python train.py --encoder_arch="vit" --model="image captioner" --dataset="rendered landscapes of hills, water and sky" --train_examples=145000 --image_size=64 --crop_scale_min=1 --horizontal_flip=false --translate=0.06 --tokenizer="word" --vocab_size=34 --encoder_norm="rmsnorm" --encoder_norm_position="pre" --encoder_activation="star_relu" --encoder_mlp_ratio=4 --encoder_head_dim=64 --encoder_fused_qkv=true --encoder_bias="all" --encoder_qk_norm=false --encoder_parallel_block=false --encoder_dropout=0.1 --encoder_inner_norm=false --encoder_drop_path=0.05 --encoder_patch_size=[8, 8] --encoder_conv_stem=false --encoder_layers=6 --encoder_width=384 --encoder_positions="learned" --fusion="prefix" --decoder_width=128 --decoder_layers=7 --decoder_norm="layernorm_no_bias" --decoder_norm_position="pre" --decoder_activation="gelu" --decoder_mlp_ratio=4 --decoder_head_dim=64 --decoder_fused_qkv=false --decoder_bias="none" --decoder_qk_norm=false --decoder_parallel_block=false --decoder_inner_norm=false --decoder_drop_path=0.1 --decoder_positions="rope" --decoder_prefix_bidirectional=false --decoder_connector="mlp" --decoder_tie_embeddings=false --init="torch_default" --residual_init="scaled_by_depth" --optimizer="muon" --muon_scale="spectral" --learning_rate=0.03 --momentum=0.95 --nesterov=true --orthogonalizer="newton_schulz_5" --adamw_lr_other_params=0.0027 --max_grad_norm=0.5 --ema_decay=0.99 --max_steps=9900 --batch_size=64 --epochs=4.4 --lr_schedule="cosine" --final_lr_fraction=0 --warmup_steps=990 --weight_decay=0.005 --adamw_weight_decay_other_params=0.05
Rows from block 2 of the text decoder of a small image captioner, named by matrix and row number. Rows with one number belong to one neuron. Each number is 128 + 32 x the weight over its row's rms, rounded and kept within 0 to 255. All counts start at 0. Numbers have three digits each.
After each neuron's rows are labels from the 100 texts, of 14976, where the neuron reaches its highest value: "fires on" is the input token at the peak. Only what is clearly more common there than usual is listed. The data: rendered landscapes of hills, water and sky.
# fc1: MLP up (decoder.blocks.2.mlp.fc1.weight, 512x128), inputs 0-127
# fc2: MLP down (decoder.blocks.2.mlp.fc2.weight, 128x512, transposed), outputs 0-127

fc1.35:186103103147126082153159146133112124159144104146081112193103044139162143160125108160072101152181084076129133140169173123174116057127061124097163157113094107098152129176090145147103155105128169130135123157102137112125080138080126101139141074179122083181124128166189148112112150102151129106130084113122139125146124132110155125106074131142114220099137153116138144156192084058155179121125
fc2.35:152111143148071179121157104096145069115205132127175125115127191163118082147066099109118153107133147119072103088184076165115112099144160185094053098119118135175140164187155074130111138156127047121166196121096110097185082178137135167142102155121133135133114092127082181127122114115157131142111138142124163144078125113153133099150140117072121092154136146117195133128128109169142123112078
fires on: "fog"

fc1.162:102133113123121122135143151104098062156145135075114089133147125154065115167109128168169054119119100146177162154115135072161110173153188106077174080137129137123086069144130107126135144182153136100214114169115144191168093160112132125138124145109094132105128122097125184141097061166058097147136120164078100121138147141116077169185161135092135142171150155161132077119081156132091172134152
fc2.162:164078146150124135169111190093193187118119153148175108134125176087130188152103170189097133201132112121103111113164112179120142107130090154118100154163104112089097110143168050089115069120134117104105118147104129104086145115111106125171107144113092147110062162157112122131128076136095090101074117117177161206120116078109164090116114113146118134116135214120114155158147109117164093177157
fires on: ","; "alien"

fc1.375:129152138103120094138152092127173162147142161114142147106092124153097087045130163107125102122124177081160156131090150179154134168094191139165156122122161138149095100102073108063130149131115091187133043103127180108103083142110125142131106116161048119129153110115133186180057107092167142109192163103125100157105172129136186120171177101088110146101148153140089086093145120141149090145111
fc2.375:117041129131091114138198130111123082118106173102114102144113139120151149208136088155139115162164101115113072134108124088085132115144129165152149134149125174090188157146142100114081176095157143099108187118124100163169162108105096182116160129120151108137110166153123133114168156171088114104069146114087123082150087085103118172117107114169118083212079098133137134138111187209080119121095
fires on: "<end>"

fc1.305:140154096177143125151113128109156140192153147096106137154070127090110096109090128094073155096107103136152151130065131163072176126175136159095170148101070134120142131148091199160180159057117098130186107131083143169123167097094181148133136125097208193098131114120114144136101081141139180139147155097166131149112176137105109086157156100076097137178100076149098098123096114158112164141151
fc2.305:132187098153124105132110117117175137132100221125153145069189107147153140184108100071095059117201132140139115149135104102092089061126127105107128136111135099122163161125131084150203119113139121108160094203130172101176095134196167147064166172069110113177121164131123164129132081159135127137106124120140121104165128102103116161146126142123094068058157125095112131120120135161122106103099
fires on: "in"

fc1.195:102122125147152131118108076102091093119059079125108147148094086164117165099152113157116137143105136170121145173129117165092128132146136085121144133141144175128108144123119161119179074150080114189109131125100136124163094099066116179111088177117084116141128070102132134087161147181056060177196095123102156119084143135148129175155099135205124204121180143135143163136142168069150121164081
fc2.195:163134148151126178153163134134146153155156146107146119107113156093182165124118154135173083110160061121132130089115091116089105126144071146075108158119053117154164077137141123118184186167140100126094055166107069144117112132116070110169124122150174121128159122151067134145106150106122102137077155108155076133182098137111085079093148203156134106188129116151145175140087067112145195149121
fires on: "at"; "desert"

fc1.38:129094100132154116100162106107117104095074141077137124163128175156088148155141088077083080049141175122118125115219108152073135120167182085114138096127093141118141121067166133066134151064207110169161169158106122150108124149112141171154108126128133127167151095142150128160080124205169106124139120170160108080076117148139102100131132131119122102161094169083127139139172149135120118101197
fc2.38:132112139119129092142086148098127126122218114181115186076174118170099191129129155107106165130131126126139091131077085119174173182129063088120148146171149097139142128123106136147114085178106130068137152121141149117123139062062180144110136138150126127184117112107134122115119078082132124165123134076144145150217132106074112143111107162179105156126086101113147137078121073139180170169074
fires on: "at"; "sunset"

fc1.253:095098079166100152107101071170111113114130083192110097165110144127139111138087078131140108135152206097156157160125144073130162176114118101100133147142160123152146139141112074189138161141133107149109181115154157126195106122135081124164154093128118173077120126100123154133075167095136177149083099147139123140122116128126148146117089233098090091092105117105143173154125137176159032169094
fc2.253:109135095095129127157125084157133114106091096130196135109127094070142142100115129074136155118138138156171119176122150101217178155164133158128088076086163115111091080131121107093126132156093133098129095162149182136060144137154121173160096136150127190143170140071170160074120157172112052144086082063130132127131097173087109124158065135113124207114106103144124141149143137171166149138127
fires on: "crags"; ","

fc1.101:186150083116150145087149107125151130130134152128105125072124188100177123113209169131169106108106096202122158149144148055120050091181055121102096138102083168040101130177127128109088126152150121103134115063112105126154158122136158129135064136103118122089159113130116178093153072095164137143107107110139160095136187126144150190151142112140158155151122142101145133137163089131115104140078
fc2.101:150098117120121144182152113140097128075142110095139087073072120165155165070101153148148169107163140163080096077122132147094141167122113109115135096143146093131168103099164087119147133101114189152164172108160021075133133179066096098125154126119114151176151196093100161117145133148100177143145157117135148240130092140091122074129126133107147094152124142128130145190130103093121106152134
fires on: ","; "green"

fc1.497:095157095122159085112113108172128102147115153138146117116075099175163176153104160157157171098173133100128172148117133076066173153112141142133131190157134113045112120105100158119082083198167129152157117093182152103174124178093103076124140180154134045103162138086123106129109155099113134129139112071059097081132135110162093117118126188112116132111193149169157150092167093139120124126144
fc2.497:092116124155143162149132126141065146112112090114096113144161193103155120104138124112114065147112072113102141089180102145125089121085100118171135096121156116081134145116104151109140152135164146108080152174152135098074097105161077144088121116097084219149106155120149147157210159160080114172073187153119132072167124123140148163117213114090163147092124161129171117135073174132105145082160
fires on: "green"

fc1.271:157135122117133194136138100082145142104135190112183139152080059115092191136103098174148131087091134086196107144142141099172163139136130127097118092128137099142164158100095035079132098137096183137115115121132122139121120075107161136114149133174157199148099061186095170154120158123137099128141113117136146163155098178145109127141056114085200130154165160113158127163142097139116137120065
fc2.271:153118140098133152150209156170125136113114108083097121141129133098146129147140174156135143179123057162146095103122147190141107113132119153195095113203082163132031164140102181133094153139170116107158081074082113111107158085114112102135121123150155149147095122139145140095092115163160087093155124181106119163125169065082098111107111088138117085106153148134088127163088050145182142158144
fires on: "<end>"

fc1.47:149110078129093144147119130133100185154100099061182126143135122127093196136075145091083106076128150120097160134129125165088095094204152094096120165139164131139095104146139142073161176090141153059110138117133130190154104149174091176109067127177181148186153132160098147124083085180134126151121113062120150168166116129100132130125114125125127121133136208115111106090094063084134141125143
fc2.47:161159174115123124142150175101109155175065158171117133129164131120138127105126112099076165121112097185149177127124152124171170135053093139163097138181059149198134156160126083128141119154161076106121167157081107107110083127091156136159120094085058133175117142113115095091141139117098145154124159117153066156134168127127083065155138177156069128110098131128088068163080176158112106125155
fires on: "at"; "alien"; "volcanic"

fc1.124:160131125136078134127104151195135104172094131092110073173112119125112105127145104071079142127084087138145121083134161081200153115149125170100151128109088160137080099091082115137143108163138162199117119139129129104074094139116129081111042142054157149143121136128135102112099158094166174133168135157205163163161106143100133138136145131091125134066181150138109177083157148154105114209140
fc2.124:092152141151123163126154107090124105115130137170132159126102162134048092143147143188145098061140152113200122159166065170156137118158107075100134103106135152109144151108170146124079145112204080101075173078061141104149109081099124117115159135152064130090084113177121120200102114124124124093104143115111095098141132150141129161129135139161195158100176156120172128155107159137188147061118
fires on: "alien"; ","

fc1.70:153181148121121144094135095114156154086099152135157103158178153164136133186121192129151048117092127136148089145110162121092125185113121181163150104137167100087159130131068109097143108139100148138128081087106066091133123141128135132089164064189123093127113081126102131090130177148108102071198150200126144073134136139124143098109121074159188080111205172163117137119093145111140107109126
fc2.70:100145154124082184127132138165141135112106118126072106100146119110106214107104096145094087161151142151182161132103179108164095099119133110157081107083145155192068085090168138091108152100177086188117146150095170118155154150161114125171150153094187146162078117162142117161142129193091085122157154099135141157142088114126130120125159107089124141124119104134142066165173043118120072115071
fires on: "green"

fc1.114:136061101110140121110124153121174156149108136143117157133058131128151159129156081153088119218116166111104143141105169081125140141070131164122123096158103049144179132168120126100098115113114149149122082123162153098177125059112086127085141116169128155111192168116152132138107099099107154097145106127104153152125083117074171096096064116146137096109157129168095166170238159121161124178124
fc2.114:090149155043149144121120140149113141109101091165113142132133193106158087157092144080116121141114095147085119208112112109159148113144096115117127129138174154096128121100131108103114153157088125131167102104151151129167140174131086166143171170080124193122109097163136141102045093135184083181123134133157171041094143153095161127146163127131029106168124094117147120128096138194096173135116
fires on: "in"

fc1.229:138133189102139161121092113173098075074088168078096131137128099152114142154163149119074087171175083060136118141140115189104140173128122170139167120147083068146132170065091139135148110142186179131131162161130181148133136130133144156146079156155090061093160085079168141144089152067149158145105190146162141153100114138093109108127079136130130144101137116083131132091119119127150161051148
fc2.229:099171142099124025157131065147145161179197097115197140100090194064135177118118145102159145088136119144042111124103099130129104069179170115124117112148138167078141125144174086143113158164130103124123186166122167130111162112163120127134186180115097115105085104106125151152161116097145081120097121126078099082121107075125135105133134156157127121132165131132173114169113187128090122126136
fires on: "<end>"

fc1.274:125122064166158189117148108140153130171136105108157138145158121167073091168084147159130165117121089146131134124140151114121148139129153188105151145111087144080106109132111141156081179139154160122127064132101134141143139091110075127197133094168122108084072103144181080122086168069094152084179177127157144135164063122144169108047118092186130085092107072090093129161151153105102119140168
fc2.274:123110126161066047190133128156133120092136182117116095144108131158142158082097124102127088124102156130110090124138117139194157112088130104104123116115109104132185141185152182131102126098116149153117127117184157178110139149069112120098110180128142104165170119089109205144140149120112075130096100133054165102121064097170110183144126163145196180148078177140143096136130075091180135091120
fires on: "fog"

fc1.378:091079076153096146157138119138095158134150124096138146165073074179140151120149130087148158046100164066115091141174180103125124135119165152082133147157131120111122132156088157117091112142136150079174139145124119098120135138137079159102148117100152140086225126204094156161141176142171142134129126124076096098116174150167205106064141132088118086129145164145134132133054100091135090143159
fc2.378:119079106087118097091143198155142072080181134187123129135185110131113194110153092146154059118153156110097061219173101119095182156157124093126117122135107099141156133151126126140127120073124157092137115150137155160086104114127161107134103109154119181159141147082211154115171088127112130184080153152151108100150155118098106126159158133098089128097094161183109097099141112080072120135141
fires on: ","

fc1.151:153074082142159063074085149111138148154085121160129126102138108154164142156085130100171155162190105123221080118141106141143097052101076133113129077141100185169136097192168199122118132115163125166148150113095115136125110169172103132079074138084141099123107108099197138125111155088151094131115169136128142114115117132110131162116182113136160088138156123133077151125116050137160143145166
fc2.151:108163111101174143095145135150114110089177181110138132114137165131164127057082188154120147148100158107099092103212101125138161137063155143153092105095194126076129172126144170196175128155149056147130083167134133089046152112117123093117136101121191079103085127093098137147137125091148151102107082095137159174118144096130086168122117118112149095159145129145103122121120185103182135087139
fires on: "water"

fc1.141:119183067119127138180143185118117148079132114140129106172119137115174096120167115111067129107084129148127102116132143138132128121132162127142148136153121141223147090107109117104063155111119126134137129095099083092159121089138135134119178049078216145121089124092153159118113130151162112121086106139240102149108124130147145124143124147090087107185118163169131060145110105173190118081180
fc2.141:122170125114140065103161131119156121113140097135067133024143193125111120096148100133131172166064178083148129157116117136160131198129140113119156123125137104114164128069109073148054152109150181102150090156118143124128126182141129126132160137073130157091190129139122101122132127055130106074087142146115147105124106042139162152152142138134151135181143166155085129093166211152107111119137
fires on: "water"

fc1.328:108088073158135157197105159150093120069118086192099150118143130170161188147186119126120138081135121130058127130122086105151132117115092089086202178105125096178160150104106104144117135113163134079137140137102161153148103147149084165203134073120111140080120096062126135067113129160103146099118159124188132136128138113164148146115066153114129133154093116109168171152131072175172110172105
fc2.328:089163111130094147191143102129105120079143144196096158088162128129123108092144132175145129155121151134083153195084169100187195151103162095136115185149127176090138103120122126118159100150104140126097123109158160158093125169178072192150094087155109130054137125057149094093169125105113064111061140141128163118080141119097109162129154127086093157146150120165070118092114136169169109109114
fires on: "crags"

fc1.129:122168077141139127155116108133128098138174138123134186172181062064121118125106139091150132101131155124098112154143114136164099120141126152116160178108072150134093149116149149160046124071166090091153089075141083127114085121119117101144063162113161202130087131148176156114120100147151076185118151147137080101142162094158202120101186155107125090178146162177135107154092100095071151131113
fc2.129:107158110095152095112104178104103148139113194131102069053093152163093175142144107182083120133097189138113159123120099186104149121115090180122138109158162070116149076158164090148185109132041153135155145160130133121082137153138134106108150127102120092165097148102113135139121152114120185122133156198112139193069109071133102101165141075063145134119119143142115143090168150180115145087143
fires on: "alien"; "<end>"

fc1.163:101184101081154149111167123106141198123120174084101125131142085157077070187054144126065162057138105136136159093099144128162124124133161096117185130089125136088129110158108126165192136136117112115133166102112143161153098170166184158101049161109118152204142134095118124135123056154118136177103127165149135107113139099098119159164091134155160116089097149130120128107103077155151123172072
fc2.163:148119095132121136127129158080131101127127193094161138138075125115145113077245142123149117107131135156116174104170163102099156192114141131153099197124116129159144084111137160116128068066149157031153066151146098137126144127101098088128199126106161132161125139139064089126131123110134080137161133088140161177096139155120077095123140147149159137113144155144122073188096145105139158072155
fires on: "<end>"; "alien"

fc1.210:121101120129172184147103119117146117197045132094155111151144176137083167085106157177111183113134116126099112166088160086095147180108058174110132072145106172096094084134154122134167127149137123132148157153086111098105108093139118156120121186118118162147114067134150146079182137170177060118117172080121191115143138100193140147084144091111096137133186103138102089132107118076126134157107
fc2.210:137154168126101129128132173106102127121135163170092190147151099075125115146164098141108087183174146048067148072089112171156124158161111086094148169130080076157123042156158100135117116082180122119163145144135131142214120119124145117124164067159115119149102168090080093120129126103155171102102119122126105128123130156076157104081169151162095108091110108079138168153131096172149150175162
fires on: "crags"; "in"

fc1.40:147052150152107106181113082140112114154171087159144081186088196152129129095163112163180172143165151063151082193134138151122148116106058137126147098111132127157125176073090112115143130117185135114161151137150082164161106118122149069188112091189160085126122130167096125167115174099159113104115104122117158154163134120119102135099114094100156105137056095163131128093145138113147051138159
fc2.40:097117083177179160125164073151184101108083116107168130106094153107062095095139096098117098143133103130156119171118137152183138123121138115116172171073108146117127127162127191120132155085081137150116090149157146089080129136168090125037126120116160156106105092088138170149151096126133116090125071198130151096170139084124183094111136148198103124186102193162137070142140123136137112158168
fires on: "water"; "<end>"; "peaks"

fc1.41:186134093132087151093113116084133128094174142118205130168138086139066102144221163153124104114166088137129127115129165119161136135195183130122117074121142063086134109095143106103116075136136153135151091118139123131084099083122121098134168124057065106123148128198145171131186121128127178154100124129136184123136129164133140149085100125165141091082150179153177105123079075107088096119126
fc2.41:133085160156100139141172123178105170130090157094120136128135141157194110094145088154123127137150112097114117202181145160126075072170166173123072131157108135115110158089152115189183109120129165127134079187066130156098155121071107038128088071084100110082126056149095119168154100070128132137117131185117127160179134147157148114129144120132091137144148106145107152175089131103100136104154
fires on: "fog"; ","

fc1.177:100150117128154163123193126142167129148125143146131092121136137083093117192099149125160126149135191131143107130079059171158099152116108153080102121167125143134125145089140157164162075165140077143141094105101170135103134085116179086186114119129130089103185113111094139186073196081213115181104181108065130087098203117093108149109150135158100139123119139104099110136105172110101135080132
fc2.177:112080142166162096107131136073171097136195156127064144113183101181147183154089115076096167139101100123178139103140087132108110104112125136168126123170155131152095122125138129153010163127139100075136125092108130106100171094167107157091106086151083152147098187082120126118127157148139100156111152107188098144141181078168109107156096169119159176175174092127129141130183094121114112144121
fires on: "noon"

fc1.490:062113119129093113151166127105121120086168134079153157129099062149103122159151107156128074142155173112138060157163166080165184192091125073103163077113087109174198114131145163137134172119129113165113081159123141121121091152121113106141065082181137149123109124115134136159171150151101183132105114140126066149091197102080154130137122108117153113096115094148145093139195112177161155146075
fc2.490:146117108062140137144064154093203110127114113053176141154118153122153151119152132140149148145119080128139144084079114125141116129133103142125091153162158127131087127104127164150078112174100116075077168086147134168169086120136155108103207101105132160143139126106104136049176096114101149119098174100142139156128133149151097109185171092164202180145114105079185128163040145153097116133132
fires on: "water"

fc1.326:102161086170190126081078137168195142083127139169123118166147100163093092121119130136080142125090174073152159109152118146162134116115092101113047123131144097078134128165101143125153132083141079081116161133099099173135194103154102131144199135206119145159120121151128111132126104112072158157154134093086116080140164172150125138059176206126153134124099152176140103121155085105094123106153
fc2.326:140131145143073184099168104123181124168176176136091125081107167183104117096141124184178122124128126135098114163099091093140157125153097116159144138123105113143145130136074118161160143167166165192103097085160066130156163128176143125110073084160108122110160160089133110105082059119115053157136145137120103176098148077110171158123110040135120111085139138163093179137147155078151125081152
fires on: ","

fc1.46:130124102178131100171155112161129150150138183107114119120119116114177081155122133114043155077084149091146108160132093167176067059210078167131094132143086166101137128113083142172153143162109115172088104113108116120157093121111151129145177107110119120132147139151128169087069176052142150107119129142081073127124152128141121135125161147143115171174071131086113209113168089107129166144162
fc2.46:148066066154115160157120117151086091136189140167140135092167145131133128123088130106153121097159150176162095052178124097087152173142153064130192083147106131130121108131132152129140056129107094094042129156094178116127143078132154116137162091106160134134145109098113102131115137134145113129128139116150108114169124080092112172150115152090181100164154111178166177151162209063150139111071
fires on: "noon"; "sunset"

fc1.475:133125100105137178110165179116135117081141108140173101130109140112097127155078156161118141181105169119175171116094111109067173046086115113167126141118135134181132127093159173126110143092116099124134203114111104154125160173093180109148119144141124149108125122130063151152158119097164133031128147149112113201096119111143163166100128108152128153123045158108130108037159127172114085104082
fc2.475:140152164181109070159101144145119165140141097137096105186122094154167123140124227133119115062140139130105105145127210099124094153148147091139127105183143115126070143113129075143133108155114122105113104127155127165103120142139140041074115170151158088079105118099154113126214168120166117139109097132124134104139090141098148119090112066118201131157128137192137083127158078068151144098164
fires on: "water"

fc1.144:117142091147156158184149136152154124121109035100125127130095123196156058108095095172183079149166138154141095111127148092087111092109154149177118115137158161136118138076119104040138170107067116149149113130133105133184088142172142153185037135135153134106109134152163138083168148125132089143091177148068163103163090167146151155160173097117120123171092087131144150129143115119138081119126
fc2.144:122113179087153149168130184104135136133115109176124104106139109102081118129115159126129151104145133116137150158097079134141122172087145113143152219175173122110115160108179186211124089105127127093135114119129249138141122128151160044113179076117141143107118127119138099102098112113146158107116168121169122118114120086107053099091118097159135130118197082176086099100108070104151140111120
fires on: "water"

fc1.306:098079062139132205087098091178184111119117095156127090127035130089112119134096162162126130182129174134105138144130101170149101167156153129122125095125137152126164163129139159150132137136140127139158083111120145125153167111122146175109148099162125166109118100134138104119211121080093110123101121106144133038130114137060112227092134130126151053145082145154065131177136126113096154157158
fc2.306:126133109106136085179131168128127124168089136055126120062125168101111116081137174148138158128120142100078135198177123138090099106133112076132202094110116083123118158132126148069132110094151120182110188162099149147093129106070109071141054126147113117108135154218168108153158130132136162124135157094160177129108126109087150112154135087159103155086137179147155125149168107095166206093118
fires on: "green"

fc1.197:125134057124106161117124081171130156159101160107104135155127116137135114188120160096128094121071090181061181181146108063147111150087140133121122093163132132154024183190087176078205120139149122092164127129088152160127100126136108157126122181103078194160093119113116123165108106161150122123165117124113166092136071111098163123102110129067144112169151130109107147132178133119123123170134
fc2.197:065118161084128127133185110104135146081105129092136068112061155128093147160170139175123160172128114120233077122109153081137127172117087130133128159105104195131117129131155158127157126067098172121083097096129087094081182113101154073106101133096152149140159149198091131113110141129131190160193088162154142178102129149147142096145093108149130169148115109135128130172091073094143112121149
fires on: "<end>"

fc1.372:143201153140045111087162115108111104127152103160150070118096163178139162106079105125118140113100107096168111143092109146129080134141181159084056140078137054143096126130085130131049100125105138182116122131166155163146098148073077077148157120160084170126100141179077146131147159071151123108143124172177171128173168167097146122136142153131177141131190170136110123138107108124120135151131
fc2.372:111099127180126146133210163109111141111124135113102161095139173087096103109135161158173181089149181126073152075137159139128137118120167130107148116147101093104106130180157144131148068145149118092158115165075150097130110104099156115090150123135077094120162087174089166113068143087088094115126070132180140114161121124085111157149096132182203188133144101110128142150074096056153125182177
fires on: "fog"; ","

fc1.25:107139045184157113130085164155154138161094124158132145147112158220148153156212140078109139160129121120137096089106112143090103117155173115120167079086167142219100179137112179121132125123121121115148091076109153097136124158089093076157144098089166122133130141100092073154138137094096167101165173144139098154127111131128121152079088113119102086091165189085155116149101124168100134100174
fc2.25:130158159134108135112152121160141132078157157160103088141106049143181071164140069192139118163109167108175170123187122133124122129157114081114159165116147116170168049081162116166081138085111140128173155121105131159140135191117115140129106102093151096192099099162083061082128123140130134104060154106209110074103096144105129133087116170122126113123148170136094181088132139124146117108148
fires on: "at"; "water"

fc1.362:097136128126122091084210137135170085068082114141164092131082113128075130141163125166112147153139103094141143128145143147059134098118158127154136118142158119169117160122134121128162126157087078128201091107118129109092122115096131127133173155128146193183093090092159125123098143109124131132081166125092089153178166139152127074155055193149165131056161107203156108121144165168150084138060
fc2.362:169118156141127156174086119191087133159130153086131068168151144119104108094187083114131109128111189176095131125142125104141111172171152155143073135154144186157113092160138122162081191139114137180141087106103086114128120070167087089136086154127025127079163134105140112109162151160146082098104121148151088141123129132153083182155122139085074140161076108090133163158154146097159141085151
fires on: ","

fc1.67:138128126151178152133143131160117098061098086088133094082155090111136121124112121134107068144159128078178169149118167141112207111165108135158125111091088117093146132121139126088107126082076113032136115128128123177175143177097161150164186153156184128131134128181147138110053120150074144178096152131141152115160120170148106082095093125130124128124148163076164135107096114107200177092075
fc2.67:097134122136032124139080166066148149133188170129138160136098146105121114140144096156096141129101169171139164113092101115106145141112111169090072141173127083167136117105122144129143158148134134147082134103153116136080051102167135071073139095160084144174105196121179140120139084118164142170116141140133136113162111155098087107141115182188135150088150040119131124109155081145118097137214
fires on: ","; "under"

fc1.166:082157143168190160075096107129106136128142111152156086161107124070145163130174129150114137112099098155098117110160131117156129163117102128117147083132165086157210117169135148140160151084057102136156099168134162111165192168183175179043140050136099130152093069104099160117141139148158092100137108096121113126150150126147096152110088156116144101074090097098092110148160158086192119121148
fc2.166:090102107118094126131090113104125164140150135077138106092165082123142112120164110069131145151138140034129094116171160128108065095112135147095108124148145173102128191142103109073081116131145128160168127186158093129185090131106111121185177194123171077108159168102162170117151099162155171148066132111143144135095154152126107155155099081102109133197139182104105167130176095128094067172121
fires on: "water"

fc1.356:099147085206114153134140141156123173169108092106154100115122119155049091129101150189071160075141186118158050119158076122134113165148165144110113103110114148125094146102148108124138132101180146161089151059127111097142155152015156084172101159116097066186134150092128096121157125120123103160136120149095123130122146195125119173160094116155112121143115132139132197137105128113124158167102
fc2.356:172139125117093142098103119136116186142131150131102155143135156144130129067171199127155092144114111120134182092120125154080138134152131145126106042106091166165164051135144090179141105166168104118090118104106123170175086137112118069127152093155108046100146158190076123130102143156138181134133151082117122137162137123149129111031127135093201153137125149153174098076070160121120131148135
fires on: ","; "at"; "green"

fc1.443:106100070154113127049107118133126166133135148109103153151122112118118097149147103143117111154110136159081156097110118115148165110076158150120149166139190122142155217107115158136144141123116076129154190178137128204107127091142153226103093158111120147120121120149094077099146124106147094131090122159143138136108021052117148163127164132076106148126147117129128140112180042101159132111177
fc2.443:082093165110116113160123099142199149194090189152080162129138103115116130131176138094085180067197060109124115110127144098108129162102108185127127158087117118156123181100157130123101126121077150121126150085132103098089150097131141134136172130112177164184172157103141107111129127143096184099178072092073102100118176125114166100147198172158109170119111154115070118166100099124092100139139
fires on: "<end>"

fc1.73:134110083176156101115153157166113106152109176083136108166070094163159158131080139130086153158160130095069108128143124155122108144133148122144156110152160071074127132195095213090144133133161150130091129145127087131131130139070133101219170189109178159099111126126114173144122116111083122175049101142154130097146170088140085141126110109150125057115145162121102105072065083132152136125133
fc2.73:095112084102127153140103152072173115125107057147152121104076162096089173075157114093064120107127096172106159172166147153088104153130116111102130163147136135120101166062116070148159071205182134142187118095133137107125096150164147109085121064091076140164091107071145132139127174076107146151172131137142124164119109108201129136136176126145139170125135137145127114199138189138114135142107
fires on: "<end>"; "green"; "volcanic"

fc1.345:179101102112097131083148102154118113131105110164122112139118049113136137137156125113070100073092121097136103129140132046164125190162119163123119099139164161155192091166086139105107124146149063120134135106186161129126117176130103153123062098180186170065093100143091205130146158144080113103150160134124124116104123112121109160151145125151135174188108174142144060094070172110115123097163
fc2.345:138123151121148172132110104140156101105095160126177172158130155093191138114182132112126151145134028121157085192161141075089148092158130140109148128104154134053095138138180072116083103175137146127145110187125146070113105095148130138084114104103118208135189135135152139070135131144090114132162086120109134205164122145105079075118103138083111146153102106114131159156138113148058119173108
fires on: "crags"

fc1.408:099188049160116182108127113137097114139157155082145124122089105130110126167117197128144163089069111103115140159111124124119113137121136092116121070118114120135148081184172131112136173138152114116132088071091151089105096160096188191059170147132100108117179134066110112186165107120136122143151059210139134106080172154120169143151120136171099106095121130202126164140092107099143115125093
fc2.408:149108159091048135155111158145151153066089124162162107137128164127108123104134126078165082177067129134103177096163130140103115080094110125098100149150158151073156118101144049130181119125133162119133165105152091152066159172145081131129146127155161069142126115118115143087140119162127167117107157123143095144144120096173144095066100122175194130159140150100160127146158108089137115247089
fires on: "green"